config.toml
dataset = "close-ups of made-up surfaces with and without defects"
norm = "batchnorm"
depths = [4, 8, 4]
mixing = "cutmix"
label_smoothing = 0.2
lr = 0.0044
beta1 = 0.9
lr_schedule = "step"
weight_decay = 0.1
Rows from block 10 of a small image classifier, named by matrix and row number. Rows with one number belong to one channel. Each number is 500 + 40 x the weight over its row's rms, rounded and kept within 0 to 999. All counts start at 0. Numbers have three digits each.
After each channel's rows are labels from the 100 images, of 14976, where the channel reaches its highest value: "top examples" is what is common among them; "patch colour" is the nearest of a few named colours to the mean colour under the peak. Only what is clearly more common there than usual is listed. The data: close-ups of made-up surfaces with and without defects. In brackets: how many of the 100.
# convs0: first 3x3 conv (model.blocks.10.convs.0.weight, 64x64x3x3, each kernel summed), inputs 0-63
# convs1: second 3x3 conv (model.blocks.10.convs.1.weight, 64x64x3x3, transposed, each kernel summed), outputs 0-63

convs0.10:503466602508490573497499473498481502527509579375492440501465508441502474499442470511528495513480503453559503545476523520552529438493465443413553492517490436490483436496473503499454489477493550
convs1.10:495529517493510561511482475524556485516459580474521493463448547547485481473437475454356532454526484402499479478492596437503533506537499506537579546486507521529502491499525467506497527470497520
top examples: wire mesh (100)
patch colour: grey (81)

convs0.25:530512459505506468479447439477554501468489468504484554485419509550524530514522535506521488489547519493506589574501502514494484585474471480529497456457458537515468563494500477397557441461474398
convs1.25:506497512433496457484472502481454482474468467490507530512451478493508481437451523457532489505528491514471406480368495420470441474403468514541503542478506453443470483518484494419507534473517565
top examples: brushed metal (85)
patch colour: pink (47)

convs0.40:508536536531520580513559445500489517556530456520493471488468487452536486538453500501445539565489489564499388432520526513566547484504523557448473481541443562538536474500505532568474481540546482
convs1.40:499448481435480451470455509475445516462491450450564509490531499464568464581473524497459471520444455452453534530431480428439438540458482523558471487523568544472488486495486507430477498523529543
top examples: tiles (100)
patch colour: white (100)

convs0.12:501527497532535524506565455522487515540541440512500459499459486447523482515453494498418509596494490602531434462522503543522554481549540585453459476513437539524476460508508520535471503582513456
convs1.12:510449463459457449471460510466481524479505482455570516520533483460563481543492564512453466529479476474471559539470492469457426571460544520549496494520566535468484508502486545384475483557564545
top examples: tiles (100)
patch colour: white (96)

convs0.42:489459528501494489508473511521602455508445595408513488518488510534446523390445486464428490549476505431539501483490460484476478504500459454472521490559455431518509471513507432450468479497499486
convs1.42:519492507427491505476490433529518507503457559498515483487457537522484425486483492412359532467479519355491480507449535492455491499430522524523523496508484487533500480513493460531507459457512516
top examples: wire mesh (100)
patch colour: brown (64)

convs0.60:455580572554496530536557526486433489584509444584499450490534487489521485519428435499459461553492504550455514428482482520492551464488515538466469532498477523475464454475507493524437537527501429
convs1.60:501412473449479431460433472439460517448489457503511507504519491470548510597479513482461458512425450435412522541466503463439465552465511526555492486523546541477489476480440515465474503510514538
top examples: tiles (84)
patch colour: white (84)

convs0.5:443542433517508535508505472548584492548516477550509437509461500515487479543440445544517490523568487510482469472612464525508473530428502492506492477457474553552528458486532430427445471516469461
convs1.5:486539458501538505506463427548582485480463559420501481439410461426484480503492474450482500467557477468459490476443478408501504473428475521491516478472453486482489449533505474448496445450470477
top examples: brushed metal (100)
patch colour: pink (70)

convs0.29:489444507502477465497530425508491523493477442410488477452437518469488518438519494496452477463420532479504464551493476485454471492406492487459423423545454435509454541483487560490525461485474556
convs1.29:492465543470474475488466412470527502528500527505503445516445550475483445487470488420574538522450537504534502510495515593514537487565494502513557394531444528529485485500515521540494386505493475
top examples: leather (70); scratch (45)
patch colour: brown (68)

convs0.53:505495536479502596527519554472549500532522486495510498554623489594548504518502512532508526509562485499541457475484514508516540558531550565550491529522585533489526477483508529553504575552524550
convs1.53:449480468508529489470453456417484489446490459486480477417396460435484483455440495459504466509514465504491464467482477544449469499469450519509482472484490482485475376444418507454492483484464487
top examples: tiles (84)
patch colour: white (84)

convs0.55:551554546565533558469514432490497500499523455513517469520462505506534524548499537481485485484528531504463485428492552526526545576445495500485499444463463571545557590561517571561519454501518437
convs1.55:496484558476485497517507474474436495506474544413517454495485503500461474503465483458465507442439494507513465495476498353502496455492595500476570434459512494489508517495511467529502498475376478
top examples: stone (100)
patch colour: pink (68); white (29)

convs0.17:570537425454527557492475444462435564504546447462472507488455467463494522490464500483537475484470480482503469462524501519532454515412447427424526431528475504517524524533463533441532453466549549
convs1.17:470490591512474486476441431492448504484454542562504461487453534469500462533523496471500498500494514463470491521477482475497443506468470528503528384498485489537499486512513521576485333474504488
top examples: wood (99)
patch colour: brown (99)

convs0.47:561485460502507535473452404508476507475517518456484514467472480496504502498508515466467498431446491479459481509455547474561438525446438446427526428503465535514548508523476526426546434456566431
convs1.47:478462594491469489489460427494465491464489515564494509494491532490492482560463487448542499490503513500483474494480466474469427481442466522519550421493498463457499464490472522578494334467491516
top examples: wood (98)
patch colour: brown (97)

convs0.19:571469434534492516492447482492448524479479481545482517602500506378475453499418525508499466505477457506551458467506504571574484479537484522473520473498491486552497544503393502502513480496469451
convs1.19:556548517562522533478501527589485502515528560405534494536489492407529467431481552524419516542542464475526496476529553489510493514537560504449536497515491454570506487470522539424527545512531494
top examples: wood (81)
patch colour: brown (74)

convs0.57:476501551496487528532515581439539502538508475476512497541612488573531498486510485516501520510559496502539487449489497499529572539530571565547483551510569544492530440491496532556474595551485536
convs1.57:419492461497541485465467479409470491458515473494478473440437446401498494472448486502481474494521442508483482478463481518452451507468429527509504482490500476462464368446421494474489490466497496
top examples: tiles (88)
patch colour: white (88)

convs0.30:440453529509490440534496496547616486453457485527568497465530488535495526459544442499529581465434489501489503519473494466513504489471513505516466466504496459536479621520615492521466491512487524
convs1.30:492500547567513513506491446532542505505457548456543489484434486494480465491451488432436513510494495510555471518499521500501528500525727504489555489503483495499503514491515495510499469503487494
top examples: leather (100)
patch colour: brown (100)

convs0.18:449550418526487562514508466569602478540512489544516447515484492529481484545442465550496497518576470506476474477598473522502466537433504492507501476471489557553530475482534425437465476517471469
convs1.18:488543432494550509511469423562601484491460561405495470444433479397483473498501471459480502479562475462468487475469479443486504472435486516482520491472448489481492453536501480458499446463486480
top examples: brushed metal (100)
patch colour: pink (66)

convs0.21:453538418520496566509507478568595485532520492555524448511497494521479479555452466560505487516596466501483476466598474528517489538439518492518502487475490558581551477492535445474473493531457474
convs1.21:494537444514550513508464442581595487497474568411501471441431479410473462499515456462480496492577489474465480457474474428510496467439509513464518492474457482487493465553500488484492435470480468
top examples: brushed metal (99)
patch colour: pink (64)

convs0.39:467541486469520497500525591415420483549498435521451486549559469522508529412486489503551518543459518548495516431536486567570576512518502555479482549485509524480480539471472500541471547536500464
convs1.39:520449471456522469471451498441474509477508461461521481503472462477557505560438590516501442517479436467459560554431478512452455559489534513565493484552544534469482473441434528471493489534561549
top examples: tiles (100)
patch colour: white (98)

convs0.6:467524429522485485497486549556517512456520446613501471502519485522470485525448449523535423532540474504481485461559439535462456488466474505524469492449493555511496509496522432376476525491436466
convs1.6:474555528453520524504484555557560486538468599498519489466464482481474487521484450472482492468546490415450486458544508413482489502420467518522522544475515490510497445524533439528462602436463489
top examples: brushed metal (96)
patch colour: pink (61)

convs0.61:546491479522511561516543481449488484526509472457517464436471507496513533541469540501509513447474528515456486408498557491588505562460503504456492486525502592456548564493519618562495491504567489
convs1.61:477459486445462493467454480451407506471495414467573477444468539486516463558459499491445472515436464442462535531450483394474433526481466506529466445489543553456484497492518523503461490490490525
top examples: stone (85)
patch colour: pink (37)

convs0.11:483522474503502550496471483554431540532495575515478518529456551367472474533460515537498456544562542494525454513524503536483449430526505453508611528485501463563506474531445458488498472502482482
convs1.11:540534523526487540481476443588510501494499598436500481516509505414477478563546474470496488485570492510548454482474526519482542452519528505465565566510478432522479405535454479478488421491466484
top examples: carpet (60); circuit traces (40)
patch colour: green (52)

convs0.20:539527533500523489499437472525552463539448563443469510520459495520496457385459526472446478508485480450507449478525496530496487496503441414457463419501449456503547524504472447418503449481509446
convs1.20:539474530455448510478494411498494511496452555481520466497444561508480419498461515420417484475481517409484500515477476498419457490461473538503572424485507483480494480475497471547494421456495547
top examples: wood (70); tiles (30)
patch colour: brown (64); white (30)

convs0.16:504522580600540502520526509474455530531457439572517479489521504489504487464472500517443561589480539549546462477519479532510539450557533598512459503490492538516562490512519524514476547573554513
convs1.16:507446401445468452460453512490441535473495467478556520489522538450544478542488534502459480565434490463446516524459489463471487524472525527533493489531585524473482496517482559386480500555555533
top examples: tiles (100)
patch colour: white (96)

convs0.34:432548441509485578509507471554601491548524526541518444528495482524474482519439447567494502520573448497469476478598479517509497553453515483518527490469490543545535455471545451471437480532469478
convs1.34:491541439514539513506466416558599485489460547419499469433412480397476459494509481460488491492580481494471486464443480446513519486441506512470516504475448505474486458531494494453497462480475470
top examples: brushed metal (100)
patch colour: pink (61)